Weights of a small image flow-matching model: num experts 8, batches of 256.
Rows from block 2 of a small image flow-matching model, named by matrix and row number. Rows with one number within an expert belong to one neuron, the router's apart. Each number is 500 + 25 x the weight over its row's rms, rounded and kept within 0 to 999. All counts start at 0. Numbers have three digits each.
Before each expert's rows are labels from the 100 images, of 14848 (inputs lightly noised), where the router gives the expert most weight on average: "responds to" is what is common among them; "patch colour" is the nearest of a few named colours to the mean colour under the peak. Only what is clearly more common there than usual is listed. The data: single printed letters, digits and signs in grey, bent and noisy. In brackets: how many of the 100, against the usual share in percent.
# router: slot weights (model.blocks.2.mlp.router.weight, 16x384, trained with AdamW), inputs 165-219
# up: expert up (model.blocks.2.mlp.up, 8x384x384), inputs 165-219
# down: expert down (model.blocks.2.mlp.down, 8x384x384, transposed), outputs 165-219

# expert 3
responds to: the character @ (59 vs 1.3)
patch colour: grey (79 vs 17)
router.6:486494525522483517467516503512455456548475461544504530448534533496507458487501561514517545477537484527535484494525458478513544511470496492485507527447482505500527503
router.7:444545534468531506505481498526453478480512525484457498456472486516518484508523499490517531529507517517552503538539461484484535506497504495531467482488514483470500498
up.7:487509490489502522471484473447497495517490514499472519508505506550498527489497475508471533530440496510507500477520556548495503514513510502516490478503479452505470492
down.7:522476531487473500488491491523511499495478493507510535478499488500445515497482503503508527489524522459542519498487486501449494499532476488477493530486499492487489504
up.8:508498510484480504498507486489505491493534494526506565528512494480507489468500545471508472538522499527507481497492465476494516495478455509487518519517466535550534544
down.8:553475450439490504478494521513509541489495465450499455484497515503518527493516531485521489539455509504479509497495491490509487508500522482523481519522503509512508519
up.9:517487507481503489540521490541458455499537494532517513478506459491475513509534486513507511501520470522478488505512510468483490498503513500472495509443495523504502526
down.9:496497453470504526434527516508509490532490472479576499491507489454529503500491518519487529512504504506514460505473544523513486495453523497480493554505518521511526522
up.10:505485495496489432506507496466493475501434470511511512461490493450508489493483510487502524507499495506510577515516483532505500486511503495512508519454493406548483513
down.10:487501533523514533484491485513468497485505531503562474526507519561541476494506539460522502500488461499550538498530519407537497499492518497526507513486511499602511521
up.11:504481466488486534514496445495516470489534470502514483495511512498529518502467529521498496493506514542480515519509545503472524527472465525505511472526507510458489519
down.11:537510501509466487457513536548502464550510510469450489481518488488507527498467504493469481478466516482477491502462495523500438498530515537500471509554503512479528520
up.12:518477517499459492514526521528507450518471491495512444492518525507516512518487514468498465495498486521480477518495531497442521493456498470486452508502512526512499513
down.12:548507504536469489507463497512559540542502535500476526478520484437474483490466443492530487452477496518505513466510461526496479510489468528509517501534492494503523518
up.13:521496497499518443460520531487508485492519531530488491516503512457525529512467477485463485513452513471500510487486498474480518501506499519478530526477519540504496460
down.13:486478557471481423466514513548535471512491489461490480490500501471495528504519512467543500502491458482464491494439516505484502502470535484485469484492486523538486489
up.14:481498472467500495555484468517494531486500559507489511495505544528441434515490510489518439495517504529473490495481443463518516498507588447506460473491501515512481478
down.14:458493533507512489510509512497537453503480467490520469497484489468454517499505489440528491484545492470515480500450546493490499510479546508492461482470498458500509516
up.15:468489511511501549518519469571513464515531468540561470505504489540482449484498521490528511504523501518466451493487487438496533501483472514464466496503472548511522490
down.15:559494491536529536516473525520536538477490527497518541487508501500492501482446561511510508513511475519494525500498493496495528499496474485510488487484514499507525498
up.16:518502435534480476500505485533511515483497478471532494528495508545567503480525490496498487494517525477527509511498508514478500484460475490479501489514493525500516422
down.16:494514486509465460507524473493492506512507528523438569497524490513499509508519505479491525466510541493531482502497467498497499498433504501439515523541503511485497511
up.17:489507485458499519518517501494498479514485487498492505472490464507489496497492515498511528475483498505451506522513483479500500504508491495462504485585483541502481521
down.17:508558500473469480539487494517489489469536501504466472483498526495555476506528452462490458476516505518559480492490490519485502507482568512481466540478504517504482498
up.18:466492511524473513462508502498500503466544523536464512528507499508515488504512479501522517504522510523540499514492560465510528494519509433509485471513514509493495513
down.18:477482446493529519496495497512519542482474494439475507443517504506519473504496505512472541469498526536486492489471481515481461498488478541505514520509506469515518544
up.19:528482506514458491476526484513463530518456508569451541511528514525506512503485497464493495495472495494458490488504506484468505484390507464513494440451469485493496469
down.19:480495458480506501544505502494504470500463517507508464491503492534512516501505485546454477485496482526488517490556512509499507502471481468474540537507506482501512472
up.20:498538506501476538466511491503523462513492486464471503526497505547517487484454506512489492486476457550451502506481544507484465492476509470494482501505506505472506551
down.20:486514453499484507511482548507544463521497488517477508500498499493506454513494531475529516545477438492480525488530501494479497502490470463542463533481508491498541466
up.21:482507510485490482511508525472490510487524537510472490552490530476497503490535542509501511522477560528498505519455508483485522493445485513492486508466493528483485497
down.21:519500455474530490466525517497480482501478505499473499520490493497514490501505523525476505517472495489446456497483527460488494495511519469535507535532496522509474542
up.22:473534494499534462564483480516503512511450519489474493517490532462550511501496503478535517475482499531497497498526486447532486525479506478543476467494505500518496531
down.22:462506503514519521480500470521533506509527483483514518504486487522485470510514507494472524522449495517502553520496554482519494508549502525485468503496500527526493461
up.23:483522505520478500511475517556493498487473519558507512517496508512494483492521508488489503536494476510547498473486510545517530511432548507517472514419515502524496502
down.23:492514498552519523478496530451518539503539494478494571518489505473540508489492478456503475504540491474534493493510512486493498498471459499502484479506517514480499552
up.24:488481499509504528523505534508515531450478552475535459503501535462521497517514512444515475475519531487476524517515505475515508517513528483521510494468479480493524491
down.24:481483507510526485527466516524528486507474449524502491522491466510524522512509492490495507468481495512523489500473505485470453499445491513506535521514490490439530502
up.25:478504474500488509499502509512516479458505496521489518512515503484520484468434497491491537476532486485505525473531478496473484510480484483457515494485496515547511510
down.25:496519467533526458496503524520531493500543512490482480488500502451509460488520530516524521511506483483492511491462526497536481500525491514463527466542486512533470504
up.26:495514511501486522545513534496532515472546474485520529547504500480462483523445498512495489492548514474476454487528500498502519507541504494471529468489491516491537485
down.26:520449557500518560478483487498543471484507465481495514491519520472506531481481521505494498532509534468516516518447507512511452505534531574465529507462498491520459469
up.27:514493497541494509469488478483478481534465511537503486511514542520464544493566532468481483509500457496508528524509501489464523514481525480467527488475485501509524549
down.27:487491436449466469471476515486515527524511455455480470477495518463537516491524489484516515464500525522490488495538489575494497503476525407506488486479489449533499530
up.28:476520508511508489493507538512522545514527539492459506523490511474479484514503490472524544467477472552486474502499512495469546501509510441491538544496524454493491493
down.28:533490512489473515533487462488501505503455482474472516556520485532481443494508506502519514496503475484497498496481455533503523506487476509471546499540515504450516526
up.29:538458498481482441558521479551502459509523507512461525544514442494519534537484515510491508492476526445475487507520513537471487517502478510494516514508509484525510536
down.29:509534504453490481536488519520524536529493539448493507479505522567510558504549503510497495504454477468518481490497506540515571495462475479503490475511497486487482512
up.30:499506519549520536525448481523531525515499500525534465453503499482509470487523509526489454485530493500488497501527512468492553501495477477511534526506506536542498523
down.30:505507507490542518512508484491506529533466502499460456491496500506477490498538485499440488489517504478457509502521482463500440511509511489526498455477510546507519548
up.31:485511519490512446499480542491502424519503485510525550460474535492563503491491475471520494521495502501496526484497458494525540491518505513455469497513522501543510469
down.31:517519501502496551577500483475566492460491531522460455481476508578498495512501458517551502560492468478516532516521517529501495502500474476496527478489489496504527456
up.32:485497455453480497452491497504479502481461478505464537492509474536475497513489529481503511520476498507551487509503499498466482495485499441457501510449504522539536461
down.32:561485515502541464542506504453500538465488483467502541511486497505479482504481488452487527470526502493465487502500520539508521506502463529481519498509485512485530519

# expert 4
responds to: dark on light (85 vs 39.8)
patch colour: grey (59 vs 17)
router.8:506528499455510516505492522517477519512531453495540502472489481517502529505446477541531486494547522515544502464491486514451495474435494559466523480429503442521496507
router.9:515483515521517511461496501513474492502489481508496537501506496470447479534500526510459483487503496532534530525499453500526466498479511508497470510457480463494496512
up.7:528514526539495520476508482459509526490474562529444532464493504514460490487487479483500500477505475464486459518507463555479518507482481530466489478531507489504478561
down.7:524490505455484509505480510491470510508522457525533543501501481457468494505532573509492546534497489519512477497544503490481523510495545530469514460448479501531539507
up.8:503500539531475460515487503498479493532455513502535538488511510500488490484487503490501441528507509501479524479507433471508511499520474463547492527485495511480500498
down.8:477500546499458571499481470479521458479505489454491505447502541531489547497502445479496495493507525492472476498485540502494525502520464490548530486506499486473555493
up.9:502475533522445477521483456498490512502514468519538486466496512545487502498530499513487507519520468472454448496503527482519471525462491498479463513506497478490492495
down.9:536506493490486477507507501533489496469490536490515511491491485509447498507529521466506515504481525482504540478525509506487557494499527514468508500499496519487481470
up.10:534517534520496486542497546515482470479499517530542529517505502526537496489477509504508509456540494504492497503520541506498500484451485503525464494528502521525549493
down.10:511523465513499504543512526470518501508500518470551563514511477491537473509459503523512473518489521485487480492536511487501500506496490525517502532518495427474477523
up.11:463505477533485517479513504488532467468508537487512518489513499522472498485509498500441516549499539457527474486491504470525470505533432537503490520480516520478508521
down.11:506517507484512494524533513498529505521506558524488495453517500455482459509507492462549519463543531475512475513541526504502509498537437499481526479491497504475496531
up.12:486476454483489517514516488497536506482549557528471511450506504502512496526453491490553488481528533487482486528464459546468516501510542471503497481493514531497508562
down.12:525476539482479512504519505414509517527517470544482503532474500506482509505516524541485482526503486469496479537567514455520490495526508590527506477500506465459501569
up.13:500515469489496497492484520472514474485485512525463438516519517522493490504559497491559487494490464502420464494518534534490537492438478484501482498489482527511482527
down.13:520501499484526502517493459477501499470506489501506539496507504493517476505529541532521457503555485484535536491490540485487532510483503469477486454511494506518478527
up.14:464500507497511547528479519497499536491450508529493470461508482503508519495540519513524498511448490535499454461474459509508509485489478523540507521523514552495493537
down.14:501490560503522489455470521484489510477484524457534539524492495482505505504450485490521491472485539469503495492519511550472516506450551494513489489527489548501490562
up.15:519475489507505462474523523521498502476503485512533539482517537452495506478498496521547484472550485503467522508528494516500492501503461468475541545537463489521496473
down.15:500485503510465533528510502515453488518504510549518481504479523541516521484518446529475465467509494507459486510526516531471518504487540504487494486476504474432479537
up.16:505510487481515502462518488548491541522497473527496490487499506449518498507520477517493475516541490512535480497546496550495498496501463466506504490521470492509498490
down.16:524507504501515491516485508519466474498485494455458459462524467477461530488507520498486510505480499521490474516512509522511458506485537468517494485498492535431516511
up.17:521472488560495485537503481497481483504467540522501499460490516495516528508514485474441523473521475486491528501528493539494478504487549494518510433515516539504484524
down.17:511507452453505488507505498487483475540491514529512494473502492517505551500521493531511528511482484505527531482508526500506506504511513503518504516491502479502521510
up.18:514509470508524511431503513515467520521472523495496510479498504546537480492533524483507537508540510502462494510483529476506517504501486526503518539535479521522457509
down.18:488538548494485522517496499492496502497527505499461518514516498524505502504509518473479542484505496486524500491468464536493503493478468447535496535524501484517471490
up.19:520540511514477540535502506500489527484493520524433472486486502473514489498511472513452491493491507544474530507538504467504497496517501505527524513461501510469477498
down.19:511520475502505537496497546464513467472485483485505481487485497488526485509507490467541533518515514475481470486504504491483477497519483466475519441525496483488497547
up.20:505497471471539510470504491446534534487499495440478497519511501474479495503475496509508485511510532505458544509512520520497456502512510513497479465524473433450510479
down.20:492493511569510487532495465509531508441463464480494493488478484523498513501452492521498476460491510552512484467513492498533549505514506494462536507525499479501468503
up.21:482482539538496510515509458546482489512492476476489523517512533503472480507490505493477450515505468566464477496491477514498542498533471527509498507463481508491476448
down.21:482485514494526497504509498514528505542485507507508481485503491513503505501496469461533501454533450480514510502513488538510473504542440481480537497482493490489491484
up.22:542506462553506475480522518460509519480449500502462452469516485508492467507515480519545490481540536478480473507525489460519486485498525528529483527509507514460489540
down.22:468483519463555557508493485514512516520538550513532521507488506522514521491497537529510454513531446537517479489506493501497488506555528494515484527457516540499476562
up.23:471465505544467429491514487500485487490437544491489517536485510510446498528526482484491495480484533508568475502503507503508507475521512464549509533489521493508501485
down.23:478498466477525472480528507499525481453537468491476503517524518468431430506536523486506481525474524499514488479540530495498481468514527474502496475521497457520468500
up.24:495469500489495504458484514500516521530502495472513514468507498527507467507507521521463505529504477497494467493532501517502511491512492508481516457527516498496493444
down.24:458524534494489498479484582525532499455518527514498519534503484493478508485534521497481508482492458552520515488500489488521522505461508504502549513516499504536549455
up.25:512461463562484502503511458540497528532498497500496512499480504454457513497535483529501514500522514477525515502479507502530522510509481447498485492498503483463516517
down.25:461505486505541520470509545462518525508466532503514520492487534459518510496519458510449508495486474477520541494484490524514497496490538468485520491481501488453476504
up.26:500521493449542508457488566450504538505504442504559501469495495486529515519492510532530482523521509532477496492449468549518508505488442517473523461516491529414512522
down.26:493477522515485500501468491546560483473477478499515516493512493511487493490500507470470516539535473495503534496477510574504484494477488552497490451480499479522510486
up.27:488518476540497463499465541512499491558521460518503506457506482535494493508466489501458459494425497487440500497497489447516538486475469501440515529483524471419494495
down.27:499488526496487525466497483452502470557496513499506504527475499488510486520509485489572460502506474509505525505509528485507439487513485525506465464518513523466521504
up.28:529502557525466510498475555465505479472535505482506468518503526496541453501505494493520497504509517460487481477505498490479467476513488497502484462492500539517522495
down.28:502501466524473482473516495484512455493453455502498549483500505481462529502503504456493477520466452529496538500486496486516504497519514480481529519543497502461529461
up.29:477508465522488508531511485454482487463475503511529466505492485529471537511497491472488488568468502540462524490485573495510534504494464531529509450517491506540507516
down.29:542500507482552457464483495504536503523512461520461517463510516511458540496524469538492497480476511520514481495526539503461460487464520457504449549489505449513532520
up.30:481508488482523450509523519486510528476481471535509509510496492516525471494491537503517537555530563514495523485538501488493484508482488477524476500493522481511502517
down.30:502501496509530481522516522487508476491521517451518507488476517514497492501477516504479480450495449518503471492500501513465497502486426513519510514498493489507519459
up.31:513530473502501510546479526452476504530503465457535479529482505506469494464503499500513471527519515479497484475454490495493537509482493527503508510498515520426521494
down.31:491510484504491523477496499501504484554463510481553492505480509533450557486481467519514575470507502540473507494515483545497490503531532472476481432471512498518493438
up.32:502543497466497506534548498501477536493508553527437515525491509493501496511479485503517548488487511517499515510503503497531500499497485442488456446495512483462459511
down.32:497489491512490566520513480464479526479557490506500474489505490545549478499488549503518506449496438485527503517464516507484550501499495524459495548521508575508455486

# expert 2
responds to: dark on light (100 vs 39.8); the character - (41 vs 1.3)
patch colour: white (100 vs 33.1)
router.4:469501491527514480485519450479493483484484454508498514540494526464508492528473526553453475479547521513511467531487511494512491483472498532504526503468469478469506535
router.5:500501498496479513469480503490509513512539512494511478503506524517473549497463490507518511497527543553537476514510463502503466509498500554517522491451489473503536512
up.7:508495494562488479488515467508490517507484521515483501500493516500477520482505497514514507467509503503489512511482513492518481493522553507459512542502517497464468559
down.7:516491496466459531525506495514509467538499468486496529535482509470505513492510502531506499490487500481514474503463466478510481500548530487494490484498511527498523470
up.8:505519544470513486517489514497518505483506484544504535512507508504538459499518489499501490517521449501462489511475526464528538513501442495503483499522489523548478512
down.8:500494490530546496497515536490527528490532528466496488511497513532518521509459503478487475490521509510500540490553541510518459493483467482528495566465502517441432530
up.9:525501514499502590493500498513508519476476499498459463515511522508431515486547541510490510450470516489451518481501500502479482509504428515522466482444498503518467474
down.9:525522509501537494480509508480479489506516515486506512541501500501504484502526493456505501495518465513546476484515468504487489504531472505544506510524497483532505455
up.10:491509478467480464514505504513490516476509478498484499508536499480532493513528503483471500498559495427469482484495519470510523501493549464487472487487507519519497527
down.10:486507478559469497476496486535514515484513477476513448511487501530521526506491504496464491520486527481523492498460480509483561515525499493520493506485506528524515529
up.11:526471491489491486547474521506498512522490482549503495470490460541435495509510509521506499525495545487496500506468498436491524508500498481524505511484501561491504486
down.11:519514538492501496492489518497509487509522497531504468487524467476526515496502500501481462520476501529473503499523494491499491506555477476484512486507505527482539518
up.12:513476493500501497512509515508484510501477500526492460486480486515495514520486494491514520536486490475510464506519495452476491505487564448503488492573507502489493458
down.12:505491459483480517507503500501489502530476499509488489534507488474461502502496503503547470486466525485544522509497501507494510499519534540459477485502497515507534480
up.13:522511484473494496502516487533496511445484549490462488513499494472459490522533509495530491467528539515509518525526501488481513497503491447540520528493485489504503531
down.13:482490521510525492508499497511489468491525454471529522504524478506479543499521478515531478546512531495521480494531506547504511500525461534478488483470516467541511515
up.14:498494449462485472532508474504490490504501468510479512514495480503474494529498496507538525481464520489476512489541472515511512515513527490473499533509524499478487539
down.14:475523541519503501529520518487492528492488481524525532492497516509473507506522467517501539460489469536503493495492513511517493500502504509438517548551520466508502495
up.15:490500509484484507489505534545492531498514527458473486502500476476482479504512505511541470455490473523490471507486511488486491505481499513467489532512507508513509471
down.15:505483482550513512508492516461503502533492534509495497492483483506461481503481441504463514496506528483492528509491471480520469495481447494502506470500503556477533518
up.16:484514497528505466440515470473516449485504494498522534516486531462454507506484537495500469533477545489516509522530496478499518511469503508514493550544497522482489496
down.16:502491491484486464520522500502506545483481498553459496545484506479469483505493536508496439481440499480508481493505522527510501505509500478493497452503498531508519462
up.17:491523553564489495493512496486481493531429477498460482477486436516522505515490489479501489460507472461498519486485510473497490506490562458534494515489533453467519489
down.17:482509532531481537522492522511503482496504483502508513503483501474525514492522515529513506461503480467468519513512513468490515521508480484513515519489499481528486478
up.18:506527531484473524436502509495510519502497480509487509496483496482470502514497535488571501517509576469465495499510496512494499517506459453516486492526491568529496489
down.18:532521494511485524541522541483475522470473529509571500513497500488528476496500524503465476495512484487543528507533471503510515502493487540519520514469502485557490510
up.19:511517451495492478527501503496515499513482470496491477488504503503508487509460484542523509518508500470521482497483534530487481510514502512530509507513495517507474525
down.19:493507530540512511466500485496503490512523488517485482497494523468464510493468544481490500497495454474551520501541504492488532496495516523494507459474511546503503547
up.20:461486498511506515463492519457518514489531519510479535509505484511506525493464515498541524508497487492541506497513507510515545473486466483499539533527486541510541485
down.20:513482499483528496517475474454473501490463486501527521485492514553470525533525497538483500516475517506480517509503495484543487481520533492492506494510497479456507509
up.21:518520459502482523534493515507484493454526502492436553484503485503553518520510502479532496529509535481473531508515553505484519494518474465527487456541503488457485507
down.21:501513498481473498517499495519514525513520509516515525550489520494504492486485481447494480497465533484535510500497488455500483501494509441461469519498516529495453541
up.22:531491473487504485492515481486515537508470557496509467508491473498473515507520468531504450497496448512502524525493506536514515513495473490509508503535501512482495512
down.22:510510498500493477472502496536530469524473502550473485515496490504480515508484532507473498474483459532551478518531499513492532505504531504503496508499502503495492489
up.23:495491526501501510471460521467514526527489519502455488505494536483506478491536523487494494472502519558494493516487481496480474502479477497497516532486475475543528486
down.23:482513518458471528497480506511498482527486524501498453502514501494496508501554491491525515490489527478487507496446493538495541506503487480480492470507503540503487456
up.24:529509552458485516495498485474499482505466472514472499453487492478531485478482516517479527517513517467572496478481529471498515517461456526556509500515507514516515534
down.24:510477493521492457501498496518505529483486554487458465475486504526480513494476553513519524502496515510468502501463487469524532505481478470532487477504483447542508477
up.25:503492486510471496541509535519497499494511568517529514466485532534501503499429496527545507496537491501542495493497514474489468500496463480546529526492523460473490464
down.25:519476492457439510450515481490508519486502501468490518534485508510484524511487517507485501517502511478503426496503482482506510500508511471489543471506504534518527483
up.26:505487464493547495510493493486493509473455531517461479462495500453558491506547525482477520504487472474510483518500509525523481504487481472524504507539519479504494484
down.26:486476514556562475452521498500499463533449506538540524478531476509493525502538483505480503492493500518529498502508494495503502503506507553457516516482497504517499474
up.27:506514518513549529480516508527501481498466530531472515527495531500467497504468523500493484513488487504470508517522516561502494503475427450501488444526488508441465486
down.27:525485473480500591509504521496516504500522497479507526483477494472488469486461505489517481522524507421548497518505526495495516500537559503470537519466504533472493546
up.28:496478516452510487533513519524486512521509517490467470452494500508501515521501505499512506554493487490497513498486516540492493493487513479516477474482523503466508475
down.28:505493538508488529491507462502508475497559556496509478511483498498488495502504526490477525484504452458498514489476526537503516497518516490475513450495512560477511474
up.29:532492492505491526496501491531485499469480501475516464487504514472438493511554512504530455545521477538459494496496476478508526510528537476472465519538512464480528538
down.29:532507544483452484497486559495546443483511500536467493519485510538503506493520511515507474457498458501537493516529502471505457498517551476485467537499506478512533479
up.30:453521481462506495507503473491514474486527511486530494479489464530555501508541485487562481494492535515496489487517440515484463515493468483485493472505492502471456492
down.30:483498456487486456520500517551514456474473480518511526516510507498519503509495503481471504492471495482454497502478475545519452500503490489441497496517502483477519492
up.31:497513465477490488467500507542502485527523473492487521488498489505517521468502509487484535538522514518507454514542445515476493504489518508531496511536511548488533506
down.31:511475465458488523481519496489503439460492503507497514519502484513470470477524494508447518487517510539523502492464471458523470510483442490497468523494476456503500533
up.32:513508519508513522518514512488500516507534505482460481520485498521441532481486532508474528507503542499497430486498482473489533499463507467506496481470499561521493526
down.32:508478555503506460521517539491477479502507472453490456484511504520484506495511509523571499494488485500494500495533509553492443508475512438500486509474509552496471514

# expert 7
responds to: the character - (59 vs 1.3)
patch colour: black (100 vs 50)
router.14:493521453484529523484505532477515543503470524522474543480529509492492466487558467546544535507496494489501522521487498482480504523533492489528526443567467536464471476
router.15:534520465555501456471472509510505466493490540481503504493496518479454508479530462514484537509467513467549525481492435503513535533560508494497489533551503536477481481
up.7:493471523434508442490492452544496496487502470470551479473519495484494509514514510465511482516488496466477492506527537475496544525514491461488509490524503471543516521
down.7:499494461511493529476509513498497503479497493526488509494485512496459483496487484471469512496489500452517514525528495501475502492468538493495497506502503504558507535
up.8:477493507463497523539485517466481464560513458486527487500497483501503515509538532492480513566526526541529493502511529503508499512525546565445473487495510459507487513
down.8:492503525521534530514489493558505506520491534502540532481501507480539526500533501526494520500504525512518501495518503507513548503550524478494507495463510489527563526
up.9:504489474532508501476482534509474488478503496547495486476502497503431506502488507470445486458491487488484493501513483517480501489556498474489465475525512528479481488
down.9:485488515498514451472514503470463546516473508497482531462492489506500478498414507471491527461517492504502515512499505525498498489476532450519534557520492540555553503
up.10:504506479512451522542496545462473503545539543474472522454495475511485517510502475512481532515523515513456485482496529579469522503516477509434506491488497507483499505
down.10:529493503517498511540500426496497487501499533494478488519470510498489508500463484519504497472487539478465489492512480504489527495507500432488487526503499538509498488
up.11:521489496534481526530493482450508496478522507496462472482498476503482492498485500471508484479500471511540482483480472462490493495509567522519526514461487520477539537
down.11:511495482502514478539509467487506493473449500523507496490499484523476442514443526505512512467529516516496545468487486508507508509514486486496506498559471519534531493
up.12:503493498505489493466483480490483505535497432513569519471495501496493488493515505470484501503514510475516553514524504502498513479486536443450515526485515511528545546
down.12:478504521525543479514477507511502533499548546503506481497534490473550504499547475505468551501516491478526537492479485448509479505549426488491461512484497472478513498
up.13:515495512465481516475528499473522460473496458501481481506494513504520530534534456516520464493538458487408482518477524529500527520494507505493482491493521514499489515
down.13:512489451524520451475495463536507472512470541495487500469548504493453490489526490504501470496451523520550500497494430534506501501516475514481523524521499451478490471
up.14:487498503494505531506518463540520531522507518528482483464486512475538485499490460510485512460509476473519506520520514569465506479519482473534500484497528535482486539
down.14:493478456500504501476499529460474435561478466473492468522474510560548518497521508514501501526518506547496505507470484574494499502532500511544497491484495518505505498
up.15:502495477533550524498501470479489521528464475511492497494498483493519516516472490511517503526497481526491525505515493520503474492521528512546484520494479534536498485
down.15:485480519444551494559509465485492523456530457466516504455497479518461521492490512435449470536517529490521463498464510547483549497561483485523493479495519541487511487
up.16:512503501560494488498528471505494493471482539476524537526507525440496537496494480488462472493503522538505503486509483489525487517529470491528477514494501522516494526
down.16:504496481513509485478480470507515554468521514470520500439493506489481485490491514492517519473533454472526445510551427447505517512510549481546524531458494476515493522
up.17:464500521510485482449496478483519497465527476467484464478508503476507505520489511508462485509539504516532497483530499519479494505471514508496503509484509446478515502
down.17:501494461513502505522495479492526455498483520527485509480497522496552505492426460503526502470464490508506500507503509482496434500502486539445505480527502457532520482
up.18:501519495520490473500500492463503483486494510518496526531496468492449484509510506500472517503490514502479519506476499510497499517450474496501511493471506518490522458
down.18:488509513501557509480497480537495508503498526512482448478509484520500491498507495502503473473510508467487498502561546498521529500527504512469488494532482482559432468
up.19:495490479501542426481497452510485513494490487479478484511496512460470489513487485491482499543522463501506487517517518489515566502507492521513483497445516518521515505
down.19:500497521472479522486500485496510490508476467529525499486500481467517447499489501525460425520511518449499516503489467524505528493491516473478508473495504509530538492
up.20:493539503523517531550504519522489534498495464484477473517480522507528493493543479525487505472506482473482505483512545459507483498512501506511509526484535456446506500
down.20:501510469464533487497498496445522482517532543552513531494513491507487530505554481493544506524549513532490500488522489471506531494471474485445498472459495467466460466
up.21:487492507547513505504502511452497518487482516505518485502507519462504503487496506521533504511513499493445462512524466495505513504523505480522483500495490492538521507
down.21:520490512538462488518511465565479553470506511501466530503512527523550510493532474473501515514503425492480481507477489528500498502481519514571513529471495499513512466
up.22:499535497428482541479527554513494536500480499525484506499481501509501485480514488506515510478503538589450491482514521535480464507483481485560486502509491548501513499
down.22:478464485504458465515517441485486442521528481496486485482503477485496532504513521458491517476513436467551520528511509560497517502483466496565502511511496534510484469
up.23:483495495495475553506484525513485478517544491505493449477488489487562537517503488500472517554479473543544492501510546518497472506501520516475502494482494496463514530
down.23:499507482499514490477490528493485505460488516490548506534507507455463508502509495478504535534500483518431442475518499438517504508504493506523507449489498496471530512
up.24:472486475504511532529511489545534497496494449488479509500502522519533504495493489486517503500504504524544490490480511512490471502519550501490528521503495518500484532
down.24:485521496481515432507480499492508495533484511515450492520493502471553522496494455505494494516527521533499532500503506522487497496523545510455475488469494489500476486
up.25:514497467544498533519492475492502512506520510508493496511505517493481482483492485501497493504523479510532464504493462486508526500469476470484541520504468493511522529
down.25:495519517555502514449493520521530546495453528529525481491517491480537540503468474475468483512502524496459496490462545426468470493513484529491497496512495552482470506
up.26:471479461523521538492479475499461476469498482472507504496513464523493532512490504491432502495476524478508469526511494545499511479522493497535495507544515486510496508
down.26:489510555498501504497498514518473545494493541476520494488510512539472452497485492483465526498518453472503497494512481503505510506522444446573532524485498507503499515
up.27:514498494521520477457494486506498512505438511549522435521512492541560486469501513496467484462565496511530540493520498548541476500518472483528489488518484517525499479
down.27:529517440477482503495472483522486515496505487507486493524489517520513483488481506540465527488450522509485442493548518481508442464468489483518479486552500484485521459
up.28:490534488549529481469498506499505537524514519503525493456501499503508486485488522500533463529500487494483500493479468496516528499493542546508498555503505521509537512
down.28:478530518493517522497502480531498457487535505532487519518492459480470498498489532505476430498478497493506514504488526474528479492447506491513499465513505470545531526
up.29:503497536597498479519504469516511497520501506553524517506518474532517530485546495495447497471487499509484472492494549412500487513469516493480495534477504562521499473
down.29:518480528451543513438508499468476513493493502452493495479506490489501478505506492490520497496515586476502487500484502491499506495456551515455506472528498533519465484
up.30:513466495468495556504528488508491537483489556516469463483488494498477564499536479484501507498486548497475520523526513519515557497484514501461460491486492512509498446
down.30:513486501517487499525490512480505520507482545497477483468481485520463500504508466518500523470498499515502488498542514494505475505511521492521558523443494502525546506
up.31:489533458486513459503531531502499496507531551549488483495494540543490504501499485528512495481548503474499481494508488484512505483496507485474496520489497536494506509
down.31:518494479465492518513509493470528507524506484479468475511518509508474429485494528500468492504509506510508489499533501495482503509482463527486509507443508464484496513
up.32:486491525488497455446501533494473525506525434497549513480498524503467501470509497457475499548520484533468476499476479529505499497501513516538459506532488526502513537
down.32:505459523509503498554496527510499513523510504455516449478499509520565517500521493510528493479486527466549512509514472540497504503508467521500488494481499543470555489